Rows from block 3 of the audio encoder of a small contrastive audio-text model, named by matrix and row number. Rows with one number within an expert belong to one neuron, the router's apart. Each number is 128 + 24 x the weight over its row's rms, rounded and kept within 0 to 255. All counts start at 0.
After each expert's rows are labels from the 100 clips, of 14848, where the router gives the expert most weight on average: "loudest band" is the band of the loudest frequency at the time of the peak; "strongest on" is what is common among them. Only what is clearly more common there than usual is listed. The data: melodies that start on their tonic, played by one synthesised instrument. In brackets: how many of the 100.
# router: router (encoder.blocks.3.mlp.router.weight, 16x160, trained with AdamW), inputs 0-159
# up: expert up (encoder.blocks.3.mlp.up, 16x80x160), inputs 0-159
# down: expert down (encoder.blocks.3.mlp.down, 16x160x80, transposed), outputs 0-159

# expert 11
router.11 [130 162 125  90 136 124  97 110 161 139 125 124 100 107 120 111 141 170 105 150 136  92  84 155 128  95 136 138 159 136 110 112 123  93 120 119 110 124 195 123 161 135 113 183 174 160 137 160 119 109 159 127 130 148 145 167 127 149 145 139 142 145 167 123 148  95 144 129 155 122 108  81 152 154 134 125 137 115 111 127 148 120 183 129  89 158  88 121 128 147 105 124 119 134 151 138  89 108  99 156 143 156  87 108 135 144 133 114 130 130 168 130 107 140 140  97  89 124 125 145  94 135 144 180 170 162 135 147 121 132 140 173 106 174 144 133 127 130 153 112  99 144 103 125  81 145 113 112 140 125 172 129 124  86 144 125  83 151 148 107]
up.5 [ 67 111 108 132 134 169 111 158 124 141 127 151 120  99 127 119 138  96 105 159 109 114 153 126 139 184 158 137 146 188 117 144 131 156 100  97 166 120 135 169 116 122 173 154 128 126 158 139  81 145 109 102 136 102  85 118 106 148 107 136 120 108 133 126 137 155  95 131 154 119 141 144  91 121 115 107  74 144 162 116  85 130 122 113 140 119 107 140 149  83 163  98 148 162 131 150 128  96 150 168 114  88 119 102 114 148 134 141  99 160 146 147 147 123  98 130 101 163  77 146 111  94 125 125 113 130 145  91  82 145 114 154 115 154 128 109 126 115 139 179 144 120 140 129 128 106 116 119 132 121 127 141 178 134  86 104 107 129 109 154]
down.5 [118 164 144 130 145 112  99 131 146  85 155  89 140 176 144 128 137 136 134 114 147 157 152 148 128 169  80 161 135 154 104  94  81  94 100 129 135 104 166 123 164  98 181 128 157 106 128 129 127 123 165 108  99 135 148 163 152 127 101 104 125 130 115 152 139  91 133 116 126 159 146 167 121 101 104 147 119 141 134 108 125 143 115 107 154 125 111 130  77 152  90 147 126 114 119 135 160 206 164 140 147 145 118 100 113  83 109 136 122 134 132 132 122 111 120 123 117 128 116 122 124 127 115 143  91  98 148 159 156 114 136 117 111  87 132 112 102 188 122 140 151  92 139  94  78 130 129 142 167 136 138 137 102 120 116 144  86 124 153 167]
up.6 [153 135 120 147 158 138 125 128 102 139 137 128 107 177 106 160 184 124 140 120 130 120 103 140 132 165 118 109 158 139 126 150 142 169 120 132 174 114 154 148 111 133 166 142 100 131 145  93 115 129  61 130 139 163 105 143 138 117 104  76 127 124 139 111 124 164 144 169 116  98 124  87 107 127 131 144 143 143 153 154 157 127 128 182  85 109 143 155 100 126 124 117 135  81 132 134 154 137 143 117 116 119 121 110 186 102 106 120 117 129 101 129  98 127  98 170 119 143 167 172 145 122 106  71 124 113 117 104 131 106 170 145 137 138 128 147 136 116 117 119 115 110  85 143 156  85 123 137 100 160 152 108 164 154 131  88 135 123 190 134]
down.6 [141 148 147 121 148 143 143  80 129 104  84 106 129 106 129 157 125 115 105 140 170 136 118 130 111 122 140 151 155 107 150 153 133 106 133 119 121 151  97 159 123  70 151 124 130 142 133  82 137  82 131 138 100 134 136 123 147 131 111 149 131  79 124 114 123 182 106 155 104 101 117 134 152 110 143 105 105 124 154  70 121 133 115 138 137 146 134 126 100 168  98 128 140 156 119 174 104 111 138  81 139 131 136 154 120 140 154  99 186 159  91 128 131 126 130 131 125 155 113  89 102  82 150 151 103 156  93 111 109 110 115  97 115 129 128  96  84 148 114 171 135  72 124 116  84 153 104 128 107 119 179 127 173 122 103 114 162 126 147 117]
loudest band: 1000 to 2000 Hz (39)
strongest on: the note D (77); tonic: D (44)

# expert 12
router.12 [147 120 151 152 121 156 147 168 127 118  88  94 171 150 113 146 137 136 114 163 117 116  88 151 114 127 111 120  98 125  70 166 114 117 141 117 105 128 107 120 109  98 145 145 132 141 141 166 109 146 129 152  83 142 119  66 124 122 106 122 136 125  94 128 103 146  88 126 167  93  76 139 122 127 172 131 142  98 140 104 181 154 109  99 166 159 114 122 133 102 122 125 133 118 116  52  80 117 117 110 137 133 137 158 102 150 128  86 136 106 160 118 135 132 156 120 158 136 118 112 145 114 151 125 117 103  87 160 124 112 158 144 127 144 119 130 160 147 105  85 140 146 141  97 136 158 108 143 117  51 137 130 113 129 121 111 150 123 125 141]
up.3 [121 130 152 154 121 120 178  89 118 147 130 155 131 124 121 143 142 107 129  98 109  93 139 148 163 132 111  98 128 120 160 169 203 119 117 152 142 161 120 103 127 157 142 127 101 144 129 108 117 133 110 134 150 136  91 122  93 132 134 104 123 156 117 145 147 115 118 134 124  93 185 101 104 173 112 159 135 131 121 107 105 141 152 161 104 102 140 124 135 141  95 128 148 170 137 119 128  83 104 195 113 135 146 103 120 140 136 161 153 136 170 118  61 132 109  88  90 130 138 126 139 113 171  99 114 164 128 130 108  79 162 131 113 134 147  93 102 137  79  90 139 137 130 129 156 144 137 118 135 109  98 119 142 142 148 121 154  84 102 115]
down.3 [125 162 130 150 118 115 126 119 153  88 130 124 157 126 157 137 176 102 133  79 131 131 124 153 123 121 128 130 146 102 127 156 153 132  96 104 124 160 103  97 130 103 150 103 126 102 144 114  90 116 111 120 102 125 134 130 135 154 141 109 102 118 172 160 107 111 146 140 145 123  94 141 146  76 127 141 134 137 177  86 104  82 104 135 122 132 151 137 107 131  71 137 127 134 104 129 101  82 153 150 122 140 131 112 118 136 152 100 132  96 101 152 151 131 155  90 128 130 108 153 124 169 135 147  98 169 110 137 110 143 151 142  93  98 102 139 102  99 165 108 130 122 184  68  91  78 132  95 100 175 147 102 160 143 143 155 125 139 134 162]
up.4 [146 149 121 123 134  51 162 122 131 150 121  92 126  94 113 155 126 113 133 138 132  96 164 143 178 133 133 132 167 119 107 113 108 114 160 129 162 110 141 135 158  63 114 114 122 180 102 142 150 156 108 139 121 164 124 179 115 139  96 133 137 113 100 112 143 142 107 122 144 110 119 131 101 128 122 147 131 157 138 144 101  95 121 146 101 147 140 159  85  80 134 107 137 112 178 110 136 115 146  93 110 173 159  98 103 135 140 134 150 169 123  72 123 143 134 106 117 117 112 136 103 134 152 117 157 142 132 107 125 103  71  65 119  83 114 124 156 129 101  99 146 115 122 129 150 127 143 130 142 145 128 148 122 158 102  89 146 141 112 103]
down.4 [119 107 105 127 135 113 111 155 136 107 150  98 160 157 154 140 122  78 142 156 126 127 107 110 131 137 135 128 125 159 103 112 115 181 133 153 139 111  77 125 176 150 100  87 146 120 150 127 109 104 142 107 108 152 117  69 121 127 169 159 113 131  88  96 164 114  98 107 120 122 144 170 151 116 127 112 111 129 124 169 158 108 106 159 145 159 169 150 154 139 162 110 139 119 144 121 145  87 114 103 164 141 122 144 163 112 109 137 116 159 137 126 159 131  82  91 163 111 146 146 135 136 111 152 132 146 144 149 173 128 177  99 127 151 120 149 119 102 140 134 161  92 163  80 134  95 118 115 107 132  88 119 110 149 148 107 126 124 172  94]
loudest band: 250 to 500 Hz (56)
strongest on: the note F# (76); the note G (72); tonic: G (33); tonic: F# (33)

# expert 10
router.10 [122  88 134 180 142  70 117 119 139 127 129 107 154 139 112  84  92  99 130 141 141  88 100  83 122  91 132 171 153 157 137 109 140 120 124 146 124 163 187 108 131 111 176 130 145 130 143 157 113 142 129 139 158 156  99 130 125 119 181 124 153 116 141 130 137 136 124 106 113 149 142 150 122 156 151 103 143  91 146 110  85 122 179 104 132 122  99 117  97 136 155 120 132 116 149 132 164 113 111 140 131 117 108 117 188 159 127  92 104  97 133 172 112 148  96 177 123 113 113 131 134 165 105 107 106 137 142 106 131  78 124 166 121 114 139  92  99 133 124 156  90 134 140  94  95 124 148 106 107 127 144 148 141 117 160 125  88 154 145 132]
up.3 [110 157 156  99 108 161 171 123 118 135 151 131 100 138 159 119 141 141 106 102 118 133 152 105 146 160 152 132 119 120 108 120 154  83 152 115 127 108 101 158 151 179 112 136 126 142 143  88  96  40 181 132 110 117 154 158  94 120 122 146 117 120 120 100 152 133  73 140 148 137 133 134 105  62 149 166 145 120 164 125 101 141 165 109 130 127 123 114 142 130 118 151 120 118 104 135 132 111 135 148 139 125 119 191 113 168 100 111 146 140 100 132 104 127  78 135  94 165 134  88 123 112 127 144 108 173 145 169 155 145  89 138 137  91 156 136 139 134 115 140 116 133 124 134 143 170 120 110 146 127  91  92 135 115 110 116 149 116 121 134]
down.3 [117 135 133 132 116 148 167  97 158 126 109  98 142  99 107 139 124 154 116 133 115  97 148 119 122 102 139 120 143 166  85  87 128 154 120  99 101 140 140 142 180 136 137 135 118  79 159 112 104 123 111 119 154 111 120 118 131 213 151 122 101  95 141 143 119 157 140 102 118 141 149 122 139 123 122 137 111 145 137 133 137 164 135 188 114 154  93 114  96 119  99  93 123 150 136 109 158 103 153 183 100 174  98  97 117  84 105 142 161 140 112  97 114 146 137 144 115 163 100 126 100 102 128  94 130 150 137 146 128  90 160 105 145 143 149  97  98 114  94 119  92 118 113 164 132 133 138 140 135 138 113 127  92  99 171  98 117 171 101 121]
up.4 [ 64 129 110 129 125 110  83 177 144 156 122 127 118 156 118 112  92 119 137 137  98 170 158 141  93 178 120 116 148 139 137 111 145 147 172 173 111 147  92 102  98 133 154 127 126 143  83 143 130 111 125 112 115  89  96 167 172  68 132 131 146 130 142 142 153  88 160 122 134 119 113  98 177 124 145 154 142 115 129 128  96 134  98 148 123 134 131 139 109 127  89 117 123 140 153 119 150  47 152 118  94  99 105 135 111 130 108 127 127 108 114 152 147 166 159 102 102 165 165 132 123 153 136 101 101 129 123 116 113 139 158 122 159 117 136 145 111 173 105 141 100 135 122 138 121  99 150 100 130 123 108 132 135 146 123  99 134  91  95 125]
down.4 [103 135 131 119 101 148 104 111 125 121 112 100 132 126 119  61 109 106  88 123  93 120 126 144 146 167 172 107 105 130 178  85 125  93 144  86 112 130 104 170 130  88  97 120 119 178 149 142 134  95  97 119  98 143 117 138 136  95  97  95 141 146 114 138 137 115 164 109 143  93 115 118 125 164 162 162 124 142 110 112  88 155 122 144 142 146 145 184 138 111 125 139 150 124 104  93 117 112  91 193 154 134 147 153 122 138 147  88  98 140 124  81 129  99 121 142 118 144 164 109 135 168 168 117 107 131 106 135 119 141 115 113 140 151  97 147 148 139 153 157 115 136 121  99 122 140 133 149 113 162 133 117 109 154 185 155 149 126 112 117]
loudest band: 500 to 1000 Hz (55)
strongest on: the note A (84); tonic: A (49)

# expert 8
router.8 [126 119 149 159 170 113 151 149 156 121  80 144 107 112 130 139 141 129 138 138 130 111  92 127 116 167 127 100 130 143 184  99 139 106 154 150 169 130 113  84 153  87 120 112 166 117 114 142 112 167 150  98 112 114 124 116 140  89 177 115 103 121 123 143 128 119 126 113 104 127 154 130 136 140 125  75 152 143 122 139 135 108 139 121 146 111 100 115 125 125 184 117 125 153 147 150 116 154 143 144 134 115  72 124 108 108 123 111 106 110 127 138 108 115 130 124 137  93 118  80  93 131  90 150 147 110 157  86 111 112 131  88  84 160 122 153 114 147 168 160  93 148 154 126  94 106 140 106  89 181 117  90 119 182 129 176 128 122 106 147]
up.4 [107 139 166 102  97  94 101 107 137  96 139 160 137 170 112 150 135 117 130 131 135 125 140 112  84 139 163 122 146 136 126 149 103 139 126 170 152 179  86 149 140 150 129 143 157  50 177 156 153 105 119 103 109  98 126 143 114 131 108 184 113 113 169 147 144 116 165 110 143 122 125 129 105 109 103 171 131 131 119 151 132 160  98 126 124 156 118 162 106 116 103 118  69 120 146 114 108  90 118 108 141 141  56 135 162 188 138 126 175 138 102 144 132 144  83 106 181 128 168 107 120 108 130 149 125 126 138 129  98 153 129 144 118 146 113 119 143  95 139 114 147 148 142 119 131 146 143 135 116 123 128 113 146 122 151 133 134 143 134 151]
down.4 [140 138 188 135 122 133 101 149 112 109 157 144 106 154 117 150 107 132 169 147 164 141 114 151 119 111 116 136 131 137 147 122 148 153 163 134 134  87 131 131 171 145 133 133 112 139 140  87  85 120 136  68 134 135 101 120 109 199 155  64  94 132 100 166 145 112 117  94 126 151 135 106 142 131 123 168  78 125  85  90 132  97 120 170 110 115 143 138 113 131 105 152 145 160 127 121 143 158 116 118 128 143 167  87 132 127 172 153  93 102  97 144  98 129 154 152  98 111 123 120  98 126  97  95 133 147 105 108 158 115 140 124 138 110 120 104  96 145  97 126  98 112 126 126 123 131 112 169 148 105 125  92 120 147 142 150 108 170 100 142]
up.5 [135  78 143 120  97 114 119 157 155 119 156 139 127 164 128 136 120  94 164 157 135 190 129 114 113 100 127 136 126 109 132 161  90 122  65 110  78 144 104 133 120  70 105 112  97 125 174 105 141 156 156 164 102 125 176 103  97  92 131 119 108 130 116 112 118 123 107  86 111 153 110 139 103  82 131  89 144 140 149 177 134 151 143 183  96 143 128 111 143 127 139 136 102 143 155 125 105 108 130 140 121 143 150 110 122 119 107 123 135  95 137 137 104 160 147 146 126 118 132  66 104 147 142 111  98 169 148 123 141 129 114  98 132 150 128 162 179 104 137 151 148 130  89 127 144 109 155 118 131 116 138 132 173 124  95 142 149 118 137 129]
down.5 [138 122 121 161 139 175  98 167 140 149 115 169  96 110 148 156  93 147 128 130 124 115 102 139  94 105 113  86 104 116 115 148 129 156 122 146 124 123 148 132 118 157 144 145 116 143  88 119 110 107 151 148 156 129 150 148 112 128 133 150 128 142 154 138  97 164 147  85 163 168 129  88 144 173 156 112 101 175 121 160 111  88 156  85  99 125 113 159 108 155 152 100 104 144 145 114 126 130  85 104 127  91 140 102 115 148 118 145 158  97  92 167 140 112 107 162 136 115 145 123 118 114 109 101 141 150 158  97  96  97 144  96 127 147 136 146  90 139 140 184  97  95  79 124 102 121  98 136 118 141 115 130 147 135 119  95 175 155 120 120]
loudest band: 1000 to 2000 Hz (37)
strongest on: the note A# (66); tonic: C (33); flute-like (31); tonic: A# (28)

# expert 9
router.9 [157 151 142 142 111  87 134 170 143  82 106 123 117 172 130 120 157 121 107 184  95 113 107 163 118 124 119 117 128 125 151 125 119  97 142 125 143 126 112 132 123 174 124 141 179 117 141 149 115 102 110 114 151 122 117 161  91 110 116 190 122 109 135 131 117  89 112 100  92 135  93 152 154 106 190 153 134 105  76 163 121  91 162 101 125 115 137 125 133 110 151 149 104 131 130 115 113 156 115 113 139 136 158 108  94 144 125 148 116 120 102 106 157 118 122 143  94 105 117  87 147 127  83 127 110 140 144  98 128 101 123 120 119 162 141 106  92 152 130  96  79 140 143  99  80 149 122 139 132 154 143 124 159 141  72 156 128 154 104 158]
up.1 [192 111 119 124 153 109 133 137  96  99 144 145 132 174 120 112 176 139 107 146 114 150 157 133 159  93 102 108 119  87 134 172  81 111 135 105 199 125 170 167 119 150 112 115  85 140  93 140 106 157 167 136 139 109 118 145 127 113 121 151 128 146 139 131 146  92 144 107 156 170 119  91 136 153 175 145 145  76 105 165 133 105 125 121 136 149 145 110  80  98 146 123  97 146 121  84 119 127 149 112 143 138 139 158 113 148  90 137 129 135 141 129 136  84 144 171 127 131 121  92 163 128 118 126 105 104 121 116 144 111 145 144 135 135  87  73 127 136 138 128 117 108 105 122 144 150 131 133 153  99 155 130  90 139 146 104 118 108 147 119]
down.1 [106 129 121 128 117 146 139 146 117  87 120 161 131 162 149 123 108 103 116 119 151 140 119 122 144 121 174 119 146  84 129 137 128 108 141 150 151 138  73 111 150 154 135 153 144 156  88 165  84 138  81 109 109 134 113 142 154 152 114 118 155 103 117 133 159  92 165 110 147 119 118  94 166 133 157  95  86 162 155 132 109 128 136 132  95 156 103 131 165 181 121 149 110 110 111 146 121  92  81 123  97 101 112 138 127 111 116 148 133 125 116 152 123 127 108  86 150 111 105 158 113 190 173 175 146 181 102 149 122 136 163 107 136 155 134 145 141 105 109 106 102 133 103 118 141 142 170 109 141 164 159 133 129 126 106 173 142 121 153 127]
up.2 [130 125 153 135 135  92 134 100 126 108 125 120 151 130 129 130  94 182 122 142 156 188 136 202 138 127 120 141 170 139 120 152 110 152  58 148 149 160 114 139 105 152 133 106 117  88 112 118 121 143  91 103  98 167  74 130 169 116 150 123 142 108  93 106 138 105 146 158 112  90 119 113 123 153  93 101  94 130 136  94 105 112 155 122 125 114 145 162 189 123 129  87 146 105 169 123 108 124 151 146 146 187 154 124 119 139  99 128 140 116 112 120 106 121 135 125 119 142 109 129 135 108 125 161 117 132 113 133 100 122 120 111 125  80 135  92 105 163 156  90 135 156 142 103 128  95 124 143 135 142 119 134 114 140  91 106 124 170 104 128]
down.2 [ 58 130 145  90 137 144 171 102  77  88 132 134 158 135 100 128 136 145 154 100 138 128 136 112 149 127 110  85 118 141 142 122 115 133 146  92 159  97 148 147 160 102 115 112  99 106 168 100 153  93 143 142 125 121 109  99 166  99 101 141 136  96 107 112 151 153 126 111 129 124 127 106 169 138 156 131 158 100 152 153 174 127 123 139 107 112 143 116 108  99  93  91 140 117 151 150 127 169 142 125 116 111 175 161 123 136 152 162 164 102 160 154 106 120 133 127 156 137 149 112 146 130 118 147 161  64  93 135 110 131 106 120 146 154 139 129 158 113 143 139 167 166 171 156 172 143 137 111 142 146 137 158 103  97 104 151 151 124 112 134]
loudest band: 500 to 1000 Hz (90)
strongest on: the note F# (74); tonic: F# (36); tonic: G (30)

# expert 6
router.6 [143 116 142  94 124 177 102 113 146 144  85  95  76 113 135 115 130 176 100 148 126 101 148  99  94  95 147  89 143 126 132 126 115 105 134 135 134 144 137 134 153 160  79  81 156 149 102 102 146 130  88 122 138 112 157 135 100 161  98 122 132 156 159 102 134  99 137 145 107 114 111 119 136 134  75 153 135 115 136 114 143 153 149 141  92 179 136 119 106 125 126 105 164 111 184 116 113 126 126 148 118 126  82 122 171 105 173 125 102 117 136 140  85 144 111 159 116  95 114 141  92 122 124 152 136 134 138 130 139 128 115 134 129 100 150  91 117 132  78  95  95 142 158 120 111 122 104 124 160 118 156 137 155 133  84 114 101 182 142 152]
up.4 [155 117  92 140 138 124 131 129 104  98 124 129 118 163 114 135 175  98 135 114 120 113 129 194 122 103  73 115  98 110 143 132 109 138 125 114  99 116 188 105 115 183 125 104 125 143 144 105 156 107 120 102 145 147 115  98 137 135 111 113 128  67 139 168 101  80 112 108 152  83 106 138 104 144 114 118 122 123  90 140 125 154 112 130 158 121 151 127 161 102 146 145 135 120 130 139 116 147 118 127 125 118 170 149  40 129 116  97  71 116 149 110 147 125 141 153 167 149 141 114 109 127 131 164 154 123  98 148 115 110 123 118 113 182 115 159 148 125 151 169 185 127 127 110 133 125 129 147 118 135  83 133 120 141 125 127 132 132 163 137]
down.4 [125 119 123 108  88 110 134  92  78 109 154 105  38  92 158 118 173 116 152 119 117 163 120 123 161 128 107 150 133  88 108 145  98 106 112 112 125 158 145  95 152  89  92 125 137 133  95 144 116 138 160 135 125 109 121 163 148 161 183 148  69 160 113 128  99 167 116 105 144 139 105 106 133 116 124 140 133 111 122 113 152 127 135 156  78 120 134 102 124  74 146 156 131 163 130 119 128 156 112 130 113 176 119 142 106 162 133 144 125 138 197 136  99 102 152 140 137 123 102 118 137 125 111 127 126 130 145 105 127 103 147 103 160 149 135 154 124 141 131 131 144 131  76 154 150 135 137 142 142  99  90 141 144 135 139 109 114 132 158 138]
up.5 [ 89 108 210 143 163  98 124 188 117 122 114  99 143 138 133 144 143 149  86 137 164 151  99  86 131 114 165 148 131 113  96 132  87 140 139 149 127 185  85 130 133  96  98 143 132 107 134 165 134 149 120 122 124 142 120 124 123 134 149 111 173 140 143 149 104 117 135  95 132 152 115 106 137 121 121 107 143 126 122 135 137 136 135 152 166 127 100 149 147 152 129 114  66 112 111 146 143 149 106 130 129 107 126 165 130  74 147 122 135 154 108 117 147 115  88 139 127  92 157 198 101  81 138 111  97 118 180 147 130 108 138 114 160  96 162 155 146 123 126 141 164 139 115 103 127 113 140 147 113 157 118 111  96 131 128 137 101 117 110 132]
down.5 [122 148 112 122  84 131 136 146 144 157 141 125 129 117 138 150 113 118 126 104 178 134 140 134 174 147 106 105  64 123 106 140 162 104 158 128 114 114 115 124 163 135 118 160  98 107 101 145 150 173 119 145 166  94  93 128  92 157 105 107 114 160 106  89 131 116 151  77 126 129  87 110 143 147 114 110 142 136 115 116 159 120 137 119 120  75 141 134 140 129 146 115 147 163 112 101 149 115 165 118 120 114  94 173 143 121 139 167 157 130 158 119 147  87 131 109 131 120 129 133 194 103 135 140 112 144 128 136 110 140 132 140  95 140 135  69 108 155 155 126 116 177 131 150 170 160 168 170 109 149 148 107 131 137 157 136 115  78 127 104]
loudest band: 500 to 1000 Hz (60)
strongest on: the note C# (99); tonic: C# (70)

# expert 4
router.4 [114 148 131 107 133 158 161  90 103 109 104 133 142 132 123 132 131 108 148 166 142 126 120 121 115 133 135 113 143 134 142 142  99 146 170 109 137 149 149 157 119  93 132 110 126 116 179 150 107 142 163 168 197 128 143 147 131 140  71 157 153 146  95 112 119 146 126 115 131 114 102 119 116 119 119 149 143 113 153 107 165 135 115  96 140 143 142 129 105 104 101 149 110 160 140  87 110 159 134 139 132  93 157 116 151 108 110  88 154 102 173 110 129 137 114 147 114 102 105 125 142 161 135 108 114 103 107 160 134 221 121 149  91 111 188 109 130 100 136 133 164 108 125  76 116  99 101 130 144 149 112 117 148 138  87 128 130 163 166 107]
up.7 [ 81 153 150 173 149 127 120 140 130 104 172 138 113 152 136 144 126 116 109 121 111  96 153 164 134 106 126 123 105 115 124 143 102 124 141 138 112 143 121 148 109 163 178 112 148 135 118 116 131 117  88 123 127  94 151 151 147  80 123  79 118  92 132 130 155 138 128 109  86 126 132 146 154 150 156 143 131  95 118 148 110 146 125 135 103 201 129 138 140 116 116 111 101 107  99  95 132 149 151 126 116 182 112 110  95 131 100 136 111 169 153  79 127  96  79  84  86 102 131 173 122 138 123 115  97 135 159 132 159 142  99 137 131 129 148 120 163 116 129 122 167 153 109 176 109  89 153 172 123 163 163 113 154 120  93 139 136 128 108 121]
down.7 [182 106 147 141 109 145 107 129 132 134 161 122 101 131 130 138 130  57 139 135 118 123 115 124 133 126 118 106 141 128 113 136 103 154 140 140  98  99 140 155 145 124 113 115 130 125 110 130 118 163  79 115  78 127 154 139 152 136 118 156 103 130 152 100 189 116  96 103 126 129 123 151 119 137 141 150 129 141 153  90 110 123 142 128 122 112 122 117 102 206 126  88  83 165 132 132 164 153 105 127 155  97 131 161 122 160 125 127  92 109 148 150 161 117 165 104  63 146 111 107 115 165 117 175 127  97 106 137 154 122 124 128 145 160 112 144 121 133 102 123 148 157 138 137 155 127 123 107 137 142 142 113 177 111 165 126 188 177 104 101]
up.8 [166  94 154 109 113 124 167 126 149 176 110 135 130 148 122 124  86 124 122 151 109 130 123 126 139 130 103 102  96 174 151 153 161 105 138 124 162 112  80 123 155 182  81 135 116 136 133 142 136 127 124  97 102 147 120 164 106 140 145 127 126 139 166 101 131 139 155 129 108 129 114 135 100 117 116 149 153 161 160 117 120 170 156 158 142 125 110 179 128 118 141  83 169 146  98 136  61 103  80 139  90 133 143 129 151 114 150 153 126 108 122 125 105 134 129 119 111 150 102 162 136 104 119 167 119 140 120 101 137 141 149 100 135 125  74 105 104 148 121 132 123 139 161 154 133 161  89 106 136 117 157 149 128  76  90 135 135 144  81 166]
down.8 [123 184 128 144 124 112 144 132 113  96 112 113 161 133  99 155 105 140 110 100 113  62 116 142 152 102 104 176 159 159 144 119 167  75 114 114 131 128 106  89 137 151 138 133 128 136 124 108 126 148 138 160 136 188 126 138 120 136 123 140 122 134 127 174  84 135 133 156 120  77 132 176 125  50  99 109 116 138 126 135 121 112 142 129  92 137 122 129 113 124 108 107 147 122 122 119 127  87 145 117 152 133 145 144 107  84 125 149 110 165 106 118 175 138 158 118 118 102 125 128 136  65  90 135 118 140 100 142 125 120 149 115 102  67 110 132 103 113 124 141  97  85 147 127 118  86 129 150 152 113 139 145  84 103 125 117 119 148 154 121]
loudest band: 250 to 500 Hz (65)
strongest on: the note G# (76); the note A (70); tonic: A (40); tonic: G# (36)